From a checkpoint of a small class-conditioned image flow-matching model.
Training: adamw at rate 0.0018, 13500 steps, batches of 256.
Rows from block 2 of a small class-conditioned image flow-matching model, named by matrix and row number. Rows with one number belong to one channel. Each number is 200 + 40 x the weight over its row's rms, rounded and kept within 0 to 999. All counts start at 0.
Before each channel's rows are labels from the 100 images, of 14848 (inputs lightly noised), where the channel reaches its highest value: "peak on" is the class under the peak. Only what is clearly more common there than usual is listed. The data: made-up waving flags. In brackets: how many of the 100.
# convs0: first 3x3 conv (model.enc.1.0.convs.0.weight, 128x128x3x3, each kernel summed), inputs 0-127
# convs1: second 3x3 conv (model.enc.1.0.convs.1.weight, 128x128x3x3, transposed, each kernel summed), outputs 0-127

peak on: backdrop (100)
convs0.108,206,144,146,193,193,180,154,184,168,237,240,227,259,222,167,180,191,117,157,144,251,100,145,149,192,177,140,163,156,173,189,239,116,167,199,254,188,160,189,165,183,190,227,150,131,142,147,201,139,200,189,217,216,252,216,155,120,112,169,189,177,224,172,146,184,170,127,200,215,149,253,224,186,139,195,213,190,207,142,212,187,163,182,157,159,226,167,136,216,154,164,154,201,223,193,161,152,225,202,178,163,214,173,135,196,166,135,170,166,169,138,172,187,174,137,230,216,219,193,285,122,194,156,168,206,163,166,201
convs1.108,212,148,178,229,207,188,137,214,194,152,177,134,216,214,183,198,174,142,188,179,204,128,240,238,216,195,132,212,180,177,169,216,222,188,206,235,165,79,229,279,182,162,81,174,145,135,143,212,226,138,143,185,217,172,178,212,266,225,205,180,229,213,143,221,238,177,239,195,190,222,208,203,206,196,184,199,211,200,184,173,171,225,179,169,113,200,229,257,201,156,184,115,291,171,156,213,113,59,195,186,250,174,167,232,192,180,184,162,257,211,124,233,170,196,187,182,215,239,193,176,213,225,243,178,209,149,192,170

peak on: backdrop (92)
convs0.19,192,169,196,159,231,196,183,154,192,242,169,239,239,220,166,231,155,125,202,191,190,151,180,167,194,187,164,275,180,135,201,225,163,173,216,188,217,149,204,149,223,183,188,192,143,177,230,204,135,259,194,210,224,281,224,174,220,196,176,206,181,205,205,158,142,157,145,184,234,128,215,211,241,126,225,245,186,189,123,236,153,206,224,138,168,222,130,57,182,149,190,142,214,125,233,186,130,204,178,192,194,253,98,199,136,170,135,178,250,160,122,170,215,140,155,216,168,204,229,223,189,190,157,220,208,172,227,236
convs1.19,187,193,239,233,156,170,186,191,118,157,231,188,239,186,192,200,202,241,193,192,221,273,174,217,196,213,189,276,190,229,191,93,181,136,144,252,212,266,204,221,159,154,100,203,246,145,126,227,206,140,168,208,180,167,194,180,215,232,198,255,192,197,240,144,200,233,304,244,196,321,206,206,195,267,200,216,227,230,204,166,212,186,209,183,204,258,278,185,193,232,164,218,283,192,170,251,168,149,204,242,290,148,238,206,226,275,243,164,134,245,197,210,212,227,189,216,222,243,194,196,147,207,240,244,221,200,215,199

peak on: flag (69)
convs0.106,204,194,217,192,195,224,237,185,171,203,204,216,198,206,172,87,168,98,222,217,191,228,202,182,211,175,209,211,204,195,230,217,178,211,219,139,172,201,200,248,187,240,222,226,206,170,189,209,200,236,208,163,214,189,236,192,154,182,189,215,182,206,248,95,199,200,213,135,209,212,251,213,201,202,169,179,213,194,205,233,200,245,162,202,170,226,196,205,235,157,187,237,110,219,217,142,174,184,210,86,201,177,193,197,184,143,225,81,208,219,85,159,194,181,187,223,195,208,192,234,191,229,179,193,193,0,217,218
convs1.106,184,207,174,256,183,146,196,167,225,204,176,155,212,181,195,328,206,265,225,185,233,180,213,162,194,214,185,190,183,186,183,269,197,258,207,217,230,159,181,219,219,168,180,162,235,205,185,224,158,149,229,201,137,200,236,207,168,226,201,155,174,199,163,244,187,270,143,263,197,185,186,160,157,148,202,210,208,189,157,152,211,238,169,178,137,193,231,212,186,242,232,157,238,175,218,292,211,209,174,2,180,227,182,145,212,190,183,175,191,136,47,189,207,206,224,194,179,251,197,178,230,133,219,186,203,178,190,195

peak on: emblem (31)
convs0.118,162,203,154,253,184,191,222,204,142,220,234,246,232,236,189,193,191,212,229,229,309,203,184,161,215,241,214,223,183,251,252,157,231,199,159,144,216,176,174,178,199,190,161,283,230,234,217,241,180,267,173,208,168,265,206,238,230,203,246,213,308,256,196,236,261,235,218,196,181,228,194,280,217,198,208,184,236,196,249,253,148,222,275,219,215,223,198,152,243,196,236,189,174,314,266,193,160,242,189,201,225,206,218,253,181,214,226,282,272,202,167,150,231,239,212,200,162,284,254,260,233,277,166,243,193,213,167,138
convs1.118,229,212,170,178,186,205,175,148,185,185,152,120,144,156,171,184,229,238,209,252,214,188,255,249,143,216,134,82,223,179,261,145,184,194,169,173,178,204,205,176,201,180,183,159,224,172,264,269,240,173,224,132,228,149,179,187,220,164,160,232,213,143,270,208,175,220,231,185,205,101,180,164,101,160,139,152,190,163,123,160,210,237,203,241,226,207,150,219,195,212,196,179,228,163,206,257,182,150,176,195,194,174,214,151,267,232,221,135,199,258,244,162,136,207,160,157,151,245,160,186,213,115,219,242,162,219,205,241

peak on: backdrop (88)
convs0.75,227,214,220,150,205,260,208,234,273,161,171,299,293,80,221,200,218,176,165,179,163,177,180,231,203,148,222,224,199,120,152,119,235,179,169,224,191,183,190,202,168,188,187,166,157,110,176,168,171,179,206,164,190,199,239,188,240,266,147,204,211,102,185,225,201,132,179,197,151,154,234,208,185,214,202,213,146,271,195,236,189,178,134,207,136,205,206,179,232,209,188,181,280,108,225,200,215,297,162,177,239,244,201,180,140,210,176,165,161,196,189,232,237,132,216,265,210,210,238,167,179,185,227,153,182,193,222,189
convs1.75,242,135,134,176,150,176,184,170,157,229,194,104,145,189,182,164,265,149,226,187,185,235,220,159,162,222,217,251,208,307,296,297,227,244,219,280,185,157,226,209,186,200,233,200,202,213,225,222,192,112,220,252,161,216,218,184,210,169,191,224,165,173,196,211,193,180,192,193,187,168,210,155,240,148,172,258,249,147,199,138,229,191,224,160,196,270,265,219,289,194,222,213,244,267,287,200,161,141,202,217,204,237,118,222,229,205,193,239,174,205,197,254,193,250,154,182,148,201,200,172,199,166,151,226,179,149,172,157

peak on: emblem (54)
convs0.9,172,238,174,104,187,209,173,224,182,161,174,114,228,203,212,126,216,187,257,216,232,233,222,187,145,209,193,151,206,119,311,178,226,233,231,222,173,216,212,257,185,225,204,198,218,235,222,198,199,168,221,167,235,196,218,269,191,177,197,167,280,206,251,157,239,203,243,225,247,247,172,251,258,196,179,127,217,195,207,201,243,243,282,234,220,244,214,238,195,210,230,205,159,295,234,189,173,158,231,196,201,132,203,245,280,173,180,236,259,187,170,125,223,124,208,192,160,222,256,262,213,253,172,173,176,184,104,160
convs1.9,240,247,225,93,233,281,211,195,231,215,240,146,134,228,180,232,254,210,154,194,228,181,218,232,207,221,210,218,176,195,229,283,182,159,160,142,222,174,169,173,187,163,271,226,188,202,210,197,259,149,151,208,237,171,238,207,223,202,169,227,255,198,230,196,155,144,147,144,195,80,176,179,137,239,180,212,194,157,187,186,120,224,180,137,201,165,179,214,172,116,209,188,216,162,223,208,126,119,164,207,226,202,165,209,224,249,207,166,212,201,196,214,155,128,271,174,139,279,142,231,270,174,246,203,209,232,232,190

peak on: backdrop (86)
convs0.40,174,236,219,210,174,188,156,196,163,218,226,185,230,199,195,201,167,170,201,243,207,179,199,174,219,176,163,168,183,218,136,130,179,119,148,150,227,187,188,191,176,207,214,205,96,214,185,163,239,213,195,203,183,266,150,202,176,206,43,162,226,211,178,179,197,156,208,201,160,210,209,212,123,150,216,135,92,98,59,119,235,233,203,225,238,254,221,228,201,192,187,196,181,214,169,207,105,190,221,196,214,216,264,242,156,191,195,205,193,219,218,185,196,203,211,258,225,205,184,210,244,238,214,235,242,221,124,243
convs1.40,239,173,249,171,201,213,149,244,169,208,162,176,155,198,201,218,269,157,174,210,189,161,210,229,212,197,221,169,190,185,227,125,205,84,228,158,190,122,187,203,278,244,213,281,77,158,164,212,198,220,224,179,245,149,217,226,205,278,197,170,110,170,161,181,226,205,207,188,169,213,171,201,185,236,260,164,163,257,141,233,179,240,208,236,153,215,176,198,167,128,200,178,179,189,208,238,140,238,248,187,286,185,83,188,156,232,174,213,150,205,184,204,161,226,269,181,143,197,179,160,213,120,218,207,175,165,189,214

peak on: emblem (58)
convs0.0,208,229,175,205,215,226,245,243,207,218,222,187,180,221,251,169,209,230,247,243,252,95,205,242,256,162,194,243,200,198,238,208,244,283,206,166,236,240,197,213,178,173,236,249,215,219,236,207,228,179,239,224,212,233,201,207,194,213,202,242,276,179,290,205,167,244,231,229,219,235,229,170,232,272,244,242,140,213,250,236,239,229,245,221,211,192,232,208,217,242,227,208,240,182,291,202,157,234,182,206,216,229,205,416,285,206,229,210,226,201,204,197,202,204,229,253,211,275,213,160,256,247,193,235,203,201,194,170
convs1.0,139,153,206,245,206,206,210,179,187,214,165,205,234,156,186,233,282,163,190,119,212,250,225,144,149,224,220,127,198,266,127,180,157,101,225,198,163,190,181,240,225,212,150,150,185,252,184,174,257,273,134,169,194,251,163,239,174,220,231,123,175,199,107,208,213,182,220,208,222,122,224,195,207,161,124,126,200,215,85,147,195,183,168,207,215,212,219,178,162,147,195,176,146,171,131,188,225,218,173,211,203,251,144,161,171,221,164,181,173,212,200,216,246,235,178,131,201,137,254,149,182,231,183,189,184,230,219,180

peak on: emblem (40)
convs0.62,173,178,196,172,179,183,192,195,153,74,139,230,195,146,179,174,230,205,188,186,137,157,190,176,201,173,140,201,180,114,62,168,189,146,204,206,218,201,216,151,219,191,189,209,217,217,180,73,170,313,211,175,181,174,199,186,159,201,204,177,131,79,194,175,170,188,178,226,212,193,148,200,183,178,232,213,154,201,189,212,203,222,148,193,179,230,222,181,218,186,189,189,209,178,172,186,225,200,185,199,192,254,214,180,138,190,149,166,145,190,204,181,175,88,196,199,193,192,190,228,187,204,202,58,245,205,245,240
convs1.62,192,184,189,225,162,223,227,208,237,231,245,90,163,192,189,217,170,195,173,177,150,229,193,207,118,125,238,178,184,170,178,127,147,239,185,163,172,257,155,224,189,209,205,232,178,234,180,110,172,142,173,169,189,251,215,177,168,223,191,219,221,221,105,218,229,218,210,178,178,205,237,151,186,219,217,189,181,263,218,241,224,181,210,254,163,139,218,218,132,214,200,214,245,163,176,218,218,57,138,209,199,208,121,203,140,182,214,185,221,208,213,261,189,219,242,193,44,267,193,176,228,174,190,187,181,217,170,251

peak on: backdrop (89)
convs0.52,222,206,194,190,214,169,166,189,223,170,230,196,202,186,204,242,267,211,210,220,188,141,206,248,197,168,240,205,173,241,115,176,211,228,145,184,223,201,269,222,199,155,182,199,200,189,211,185,239,120,179,176,166,176,212,238,107,203,186,186,73,202,155,165,236,217,274,238,255,243,218,233,206,242,189,172,180,193,183,174,232,228,160,280,239,241,246,272,248,244,262,218,221,223,224,246,196,168,240,188,254,150,300,234,80,214,240,173,161,218,184,165,237,222,223,272,256,211,245,207,150,128,243,181,168,180,155,150
convs1.52,217,164,261,166,193,177,235,166,206,186,182,211,150,198,183,202,210,186,237,198,92,213,177,184,171,216,201,187,268,172,209,318,130,251,173,153,194,163,100,151,216,218,246,195,185,262,188,134,196,223,202,234,186,209,253,222,242,225,197,198,187,187,213,254,191,290,146,176,187,202,186,161,137,149,201,204,142,198,250,181,189,163,180,187,191,182,183,194,154,183,210,162,165,165,284,152,231,184,191,193,154,218,82,202,118,165,155,250,158,175,219,224,170,178,316,163,153,273,205,226,254,212,136,209,200,204,186,206

peak on: emblem (49)
convs0.94,189,209,237,279,193,168,184,166,161,212,173,225,135,228,157,341,217,215,239,222,251,201,227,202,146,168,215,197,186,201,156,211,239,164,208,237,192,267,233,238,178,222,204,143,117,152,201,203,146,214,180,208,107,161,158,230,182,70,176,175,204,235,236,211,265,220,192,216,254,236,202,202,213,241,220,187,217,249,243,78,123,154,200,139,231,183,133,129,171,189,202,194,142,215,186,194,214,241,200,181,142,194,158,136,190,195,201,215,241,203,206,197,242,206,217,136,206,183,124,164,196,176,222,249,209,200,174,217
convs1.94,196,124,171,150,181,225,87,260,183,223,252,192,215,216,201,184,229,219,218,188,183,222,173,189,242,244,203,158,255,148,225,227,160,228,196,149,241,101,170,159,202,129,203,166,271,158,164,251,233,162,140,158,265,288,204,190,235,178,269,256,265,188,219,202,161,155,200,172,228,107,219,229,108,191,193,181,204,109,230,208,189,254,225,215,262,264,212,230,228,172,213,146,232,246,225,206,133,198,218,223,227,235,275,165,212,219,209,162,195,198,206,241,119,205,196,208,216,226,164,188,145,185,187,171,190,176,172,172

peak on: flag (84)
convs0.41,213,145,154,166,135,181,171,177,196,238,177,163,171,172,176,223,157,228,218,166,196,235,177,77,136,209,211,230,221,160,206,230,152,182,205,205,211,210,225,191,182,188,196,235,200,176,201,212,142,202,214,196,198,181,171,216,175,219,202,168,223,217,165,141,196,167,197,265,173,222,245,185,210,210,188,193,179,204,172,198,165,213,158,170,147,214,125,175,187,97,164,188,131,172,191,323,176,222,198,287,192,218,273,207,173,96,250,232,217,69,65,189,230,181,182,204,150,172,246,203,209,208,136,176,147,249,196,211
convs1.41,173,172,187,199,224,183,202,187,257,181,178,196,209,224,233,197,214,288,146,157,200,186,167,162,182,241,198,105,136,213,186,146,222,227,186,156,209,188,235,215,183,168,243,149,205,227,176,252,124,203,231,194,231,140,334,192,241,189,173,301,220,162,173,302,205,176,181,208,136,175,247,206,173,168,178,178,182,214,211,207,192,188,208,112,221,168,224,222,166,308,196,187,251,250,197,200,206,220,179,191,177,192,164,217,193,191,111,148,201,99,156,154,197,142,153,160,210,230,172,171,271,200,220,132,173,246,192,163

peak on: flag (71)
convs0.79,204,204,181,211,125,225,198,194,226,222,152,244,209,196,215,230,127,106,211,228,201,196,156,206,187,220,247,207,202,185,220,259,163,186,237,218,208,158,208,203,204,161,226,210,209,190,190,210,137,108,206,193,247,198,173,186,183,241,214,175,248,190,269,168,240,220,187,184,211,108,187,196,239,157,222,181,226,157,229,157,154,227,156,210,154,190,162,192,188,110,168,185,136,209,219,125,174,191,228,201,226,234,179,173,173,204,300,274,189,260,12,204,192,162,168,143,127,184,215,225,216,198,266,220,191,212,149,135
convs1.79,169,172,198,160,238,146,242,196,233,225,198,207,191,234,185,159,233,245,121,146,185,217,124,127,176,231,210,129,152,245,223,216,202,293,210,224,190,297,178,196,196,259,172,178,196,195,234,176,173,266,204,248,144,181,211,185,200,147,226,254,171,189,146,271,217,152,137,174,197,213,244,248,149,192,202,209,251,204,158,229,247,221,228,152,257,223,188,183,193,213,162,213,153,247,261,286,294,184,192,222,165,150,205,207,206,105,178,171,252,94,230,155,228,220,200,195,174,152,192,218,190,217,181,207,204,265,189,271

peak on: backdrop (100)
convs0.59,161,190,151,170,201,237,236,146,148,227,231,168,174,256,253,248,203,199,138,222,145,157,238,216,194,117,241,237,137,188,254,209,168,146,183,186,193,234,219,154,195,173,234,177,139,147,221,187,242,186,183,197,189,194,160,185,165,168,195,122,75,223,162,168,153,197,165,232,154,181,175,212,86,183,188,246,188,200,194,296,237,237,157,203,152,193,233,183,216,171,218,158,237,191,184,192,201,176,196,215,208,191,247,173,259,194,212,146,174,149,218,207,206,243,204,212,241,190,144,157,44,139,144,155,200,176,182,179
convs1.59,226,204,252,233,252,197,215,202,226,202,215,219,187,205,211,191,124,175,234,178,151,154,194,176,181,248,197,227,237,172,154,242,150,190,69,190,225,156,165,77,208,218,199,199,248,246,185,230,145,255,261,201,147,198,268,235,216,273,218,228,284,249,206,222,205,178,118,159,177,169,178,200,243,195,247,185,154,243,235,156,181,135,232,197,241,197,162,211,133,245,225,237,168,142,119,279,168,264,232,229,173,203,238,177,186,249,158,234,177,165,161,184,293,169,192,182,217,235,169,226,233,230,156,202,176,206,209,191

peak on: emblem (37)
convs0.60,220,216,154,243,202,242,213,174,126,264,329,247,195,278,262,214,199,162,168,180,148,151,147,192,229,228,164,221,242,240,287,283,241,199,230,287,198,155,197,182,190,182,218,190,174,157,208,196,188,152,138,217,214,249,166,147,256,198,224,248,244,271,265,237,205,190,153,187,127,146,195,192,216,159,212,188,157,205,134,223,174,160,214,162,174,213,185,183,236,223,141,198,268,263,205,182,202,173,235,202,193,157,174,244,217,192,180,208,169,175,161,213,151,249,137,195,199,205,81,172,187,258,189,201,195,238,181,188
convs1.60,204,229,214,220,182,155,194,234,259,224,280,220,239,206,136,190,243,232,202,220,212,234,221,197,196,141,199,186,159,141,156,224,144,149,147,24,234,246,244,219,170,246,203,212,178,252,181,163,215,211,213,148,234,213,260,224,214,297,193,210,243,282,71,197,236,181,199,201,217,163,211,204,178,238,225,160,112,206,220,204,152,196,182,208,215,145,250,214,145,152,220,203,206,191,195,221,169,248,213,191,211,213,203,235,164,186,205,199,250,194,207,234,259,161,231,211,235,211,120,207,297,207,228,148,203,156,207,183

peak on: flag (85)
convs0.28,187,214,151,224,209,191,174,259,170,190,198,210,183,210,208,244,200,220,161,224,239,123,0,170,228,231,196,232,174,172,212,234,166,226,243,241,231,181,188,254,221,240,192,216,172,157,168,237,194,159,253,177,207,223,257,196,139,225,200,245,212,218,186,242,243,186,270,210,210,201,262,219,182,214,227,174,193,195,174,142,144,204,211,170,227,184,217,252,238,156,193,87,282,149,196,223,143,198,219,223,265,147,194,249,243,195,171,265,197,240,211,270,186,204,202,225,201,211,182,187,200,131,184,181,105,272,211,199
convs1.28,154,153,204,215,189,145,190,179,245,184,205,186,200,204,177,221,220,180,209,160,177,158,92,154,173,147,251,222,178,211,158,262,212,271,187,211,193,230,218,136,165,160,189,191,209,240,237,175,203,213,177,264,81,215,210,195,235,201,207,173,190,218,235,232,198,221,83,211,218,179,203,178,181,153,192,257,216,200,218,228,240,172,185,194,160,196,186,237,228,266,212,223,103,183,271,208,254,231,239,205,172,141,240,254,181,94,209,224,191,265,178,203,180,227,153,209,181,160,154,220,195,327,216,195,277,122,183,254

peak on: backdrop (99)
convs0.74,172,182,189,230,197,164,204,205,240,172,151,203,309,174,202,248,175,168,133,121,196,176,113,129,257,170,217,240,184,147,226,244,161,176,197,146,168,201,195,110,168,181,184,146,151,176,191,240,165,163,185,186,202,250,216,165,186,187,122,217,117,158,154,142,199,164,114,191,168,192,191,210,229,172,177,216,215,228,199,189,250,134,209,190,157,217,159,199,212,201,211,220,231,164,190,236,171,213,209,156,161,231,194,161,136,133,62,102,250,133,169,195,191,179,160,226,232,221,222,204,164,178,188,200,141,212,161,184
convs1.74,171,226,224,211,178,212,169,200,203,164,253,171,192,229,235,181,193,239,143,233,229,168,217,183,133,206,151,201,158,225,270,209,296,256,250,258,184,113,221,240,211,130,190,180,162,191,265,188,221,195,164,197,233,182,283,181,240,191,217,206,152,193,164,284,220,223,306,202,187,207,216,201,179,237,213,246,177,234,168,241,272,160,244,255,207,270,185,187,279,149,169,162,196,226,141,202,142,130,219,152,206,172,167,231,187,111,193,98,150,179,187,191,185,230,251,220,195,267,199,206,266,128,206,204,196,216,224,199

peak on: backdrop (96)
convs0.63,241,181,172,197,215,156,247,200,213,205,227,227,190,179,156,224,198,171,153,152,285,90,136,214,178,146,158,197,121,209,132,165,160,190,138,187,223,187,173,92,228,165,166,165,177,167,150,159,173,187,194,201,191,187,199,160,98,202,208,184,176,204,104,168,210,165,192,188,197,137,153,228,164,170,210,207,175,181,132,169,152,221,213,149,163,213,171,156,202,161,243,169,260,234,142,224,81,203,188,156,209,220,181,189,96,205,211,173,204,165,144,166,195,180,161,222,252,201,194,253,166,129,188,160,215,190,233,237
convs1.63,201,207,207,209,241,137,121,140,190,183,255,227,303,204,198,188,85,205,190,239,149,128,248,185,146,193,167,229,266,250,276,153,151,148,160,236,220,172,153,253,238,173,189,205,212,221,230,201,130,194,196,208,160,219,218,190,268,266,214,269,224,180,260,184,188,212,128,183,207,168,160,193,152,181,299,199,187,240,168,177,202,176,258,232,174,243,187,178,172,274,235,209,275,126,245,212,208,217,176,203,267,189,189,182,220,179,147,152,183,234,207,183,269,185,258,184,180,213,205,165,168,250,214,204,217,257,219,202

peak on: emblem (35)
convs0.120,182,210,152,199,193,231,227,198,175,156,123,291,212,189,187,170,190,247,229,219,154,163,193,200,226,174,236,188,257,172,125,185,231,181,258,130,242,268,185,203,204,136,150,242,281,237,221,157,136,173,236,195,222,352,112,193,216,263,251,164,129,174,169,143,179,231,186,234,151,202,169,218,224,230,230,268,201,213,217,299,155,230,195,247,202,208,182,136,193,196,195,219,154,218,226,206,175,136,174,196,194,177,102,189,166,208,180,192,203,187,160,205,187,171,202,145,169,198,260,215,234,184,222,204,222,237,254,206
convs1.120,199,237,226,188,139,243,227,207,203,219,152,165,198,173,165,233,125,194,177,234,222,217,190,142,196,189,183,223,159,223,277,198,208,251,195,196,212,207,217,178,193,211,245,91,119,151,241,254,173,218,186,232,162,99,256,197,259,140,214,251,244,193,205,282,167,196,236,233,213,138,226,117,287,203,114,184,248,219,229,136,201,161,214,47,219,199,214,246,197,186,211,227,180,177,198,176,159,205,178,211,194,261,293,218,249,176,226,223,182,222,205,186,192,181,199,234,172,188,190,115,164,209,174,207,232,216,195,198

peak on: flag (72)
convs0.33,155,242,264,202,225,204,167,133,179,213,167,122,192,161,212,182,173,240,183,271,208,241,232,191,163,244,114,151,233,246,247,196,225,207,229,189,181,126,149,250,234,248,160,135,127,167,172,199,252,200,172,287,214,240,264,194,190,212,99,131,168,192,242,199,270,146,123,190,170,149,162,216,204,155,244,143,204,186,182,174,199,244,258,247,208,221,213,224,165,177,196,214,172,195,228,227,255,170,215,172,212,201,232,183,278,191,166,184,209,190,233,246,186,229,160,183,171,188,200,173,150,146,239,199,69,186,172,194
convs1.33,322,127,173,207,163,203,236,178,187,241,206,205,177,201,201,184,332,151,214,156,222,271,204,200,181,173,243,186,179,137,184,196,171,170,184,209,195,161,232,221,232,202,209,259,180,193,178,240,175,249,268,232,195,156,214,173,223,130,152,184,170,222,97,187,214,224,229,239,241,162,201,202,238,210,199,205,131,168,264,177,178,121,172,184,179,135,262,198,241,176,218,170,235,217,218,182,214,251,164,212,182,196,199,133,156,231,220,231,277,208,182,247,283,205,296,132,131,233,186,185,257,172,176,170,170,209,180,148

peak on: emblem (47)
convs0.77,196,152,180,248,184,178,225,239,102,201,178,180,119,204,164,174,141,191,200,195,189,190,166,183,192,188,260,162,186,207,192,209,172,175,157,190,206,224,189,179,161,206,136,127,209,163,197,199,117,245,169,228,159,199,175,237,226,119,210,192,235,216,166,241,242,211,153,170,233,187,192,192,182,148,186,195,199,181,169,167,191,132,209,108,272,127,184,200,141,152,120,168,128,254,107,174,182,160,200,167,117,252,169,125,211,217,200,200,247,201,196,209,236,198,185,99,180,113,154,190,243,208,208,194,220,216,98,224
convs1.77,206,252,184,189,237,199,124,177,159,151,178,202,238,206,207,225,220,206,196,216,189,202,210,229,208,198,187,179,208,174,208,178,251,206,225,207,176,159,200,211,159,162,184,143,123,166,213,202,221,233,202,186,295,230,174,208,191,105,218,195,138,176,209,118,191,162,247,169,126,121,195,207,180,182,206,242,271,265,109,187,215,254,206,178,167,304,191,199,198,147,192,179,191,197,196,217,204,263,150,194,227,225,140,180,199,201,178,209,160,221,225,150,135,219,126,75,245,200,285,260,141,104,231,171,150,167,203,176

peak on: emblem (56)
convs0.87,202,95,265,186,189,210,169,177,171,190,197,242,198,216,188,170,146,193,242,183,225,156,214,193,209,252,62,203,178,199,198,195,186,207,143,152,329,227,179,214,247,273,184,207,142,216,192,187,166,165,238,218,172,172,223,33,220,244,170,231,224,220,244,202,183,170,159,182,203,191,216,160,203,179,310,234,201,188,202,216,234,215,229,213,176,180,186,230,196,202,160,196,189,268,139,225,211,174,145,228,194,199,200,197,230,177,189,154,243,213,249,195,95,179,185,207,243,160,200,274,171,176,232,219,197,170,131,226
convs1.87,149,202,153,133,239,243,191,241,198,163,214,153,175,210,212,185,213,194,180,135,180,217,196,211,161,242,102,161,192,188,193,233,247,181,239,219,187,198,206,192,224,155,124,240,220,211,134,200,269,245,180,143,282,194,167,240,125,173,212,132,141,174,203,125,165,187,251,273,230,171,188,294,131,237,197,183,189,185,258,221,184,287,161,211,204,263,199,176,200,176,166,183,237,194,187,161,280,239,157,199,236,178,213,166,168,216,208,157,149,235,215,147,159,204,287,179,173,267,250,232,155,220,195,236,196,156,269,156

peak on: emblem (92)
convs0.127,205,222,126,250,231,192,285,250,173,203,151,180,213,204,144,221,218,293,236,186,184,171,209,233,198,156,211,160,253,192,194,164,177,233,238,225,295,348,245,166,238,157,154,181,245,181,230,194,172,192,174,227,186,270,130,201,135,179,241,170,136,221,132,170,249,286,222,197,254,222,179,191,197,223,204,240,250,194,257,175,257,235,253,203,273,189,141,231,208,233,240,249,193,196,200,216,219,175,199,254,171,277,155,177,207,208,212,207,185,225,200,193,251,167,250,200,177,161,208,174,213,160,122,205,208,229,226,255
convs1.127,180,161,151,137,204,199,226,175,253,217,220,170,187,170,227,220,200,227,211,196,211,234,204,155,180,196,161,215,175,250,246,231,216,199,204,170,229,200,222,302,124,118,237,137,182,228,164,203,81,238,210,224,236,60,280,256,258,250,228,210,221,169,191,249,194,259,240,243,170,115,249,204,200,242,193,186,144,244,227,214,194,220,166,156,179,160,245,239,156,131,168,200,250,197,227,165,186,218,222,200,175,185,230,235,207,218,210,153,231,206,190,213,138,164,244,215,241,268,164,152,121,263,230,157,207,221,195,172

peak on: backdrop (84)
convs0.82,176,214,132,213,171,215,184,202,248,139,201,239,123,122,204,226,167,189,151,165,204,173,142,174,196,197,130,194,162,173,115,237,209,143,195,166,178,172,211,171,160,181,256,284,209,268,231,226,195,185,142,179,171,184,165,143,159,182,181,166,140,162,198,145,184,181,209,250,246,210,198,221,151,156,205,111,183,176,134,162,187,194,182,191,196,205,183,206,205,166,199,187,240,156,167,199,112,201,194,217,186,214,193,200,200,181,208,197,219,180,96,230,218,178,180,197,145,231,183,230,305,310,212,215,297,284,279,211
convs1.82,128,265,158,218,161,265,184,183,217,181,240,155,231,189,226,220,171,224,158,235,259,141,223,155,208,141,177,129,253,284,167,92,225,149,194,243,225,199,221,216,203,221,213,215,185,234,229,166,201,232,259,195,193,286,278,173,240,224,184,236,200,203,161,246,182,179,180,264,259,135,210,181,188,182,182,125,223,246,183,152,250,169,236,212,180,214,229,205,178,235,211,263,210,201,173,123,299,153,160,185,235,178,179,199,196,268,164,217,227,211,155,136,251,230,197,209,170,268,188,217,184,157,154,114,202,201,254,232

peak on: backdrop (100)
convs0.92,142,188,188,217,194,159,223,227,223,229,207,223,193,176,163,155,168,155,113,173,192,182,147,168,144,208,209,170,144,170,221,270,178,153,211,197,159,133,156,166,192,141,182,161,163,212,121,167,182,203,135,155,213,257,157,181,154,210,178,186,233,254,202,141,195,141,132,143,197,135,141,195,170,180,213,261,175,159,170,153,193,164,210,148,156,211,159,114,196,135,197,172,178,230,172,177,104,164,223,157,153,202,141,245,145,183,150,195,140,152,157,221,166,181,115,215,109,180,164,230,233,229,197,242,153,184,208,187
convs1.92,119,224,244,217,188,169,215,171,266,187,194,202,228,179,212,218,146,275,161,249,238,169,258,206,241,217,140,161,260,230,179,97,115,174,150,278,176,240,222,231,230,194,105,187,213,268,160,149,192,223,154,173,195,168,197,248,152,282,189,198,194,168,144,170,190,179,189,166,215,242,187,220,188,217,218,127,200,247,144,240,172,168,200,260,234,166,144,223,103,161,225,193,168,175,148,197,219,246,186,195,223,206,189,176,212,207,151,156,204,153,311,212,179,165,210,194,200,189,224,198,131,123,217,213,200,244,242,179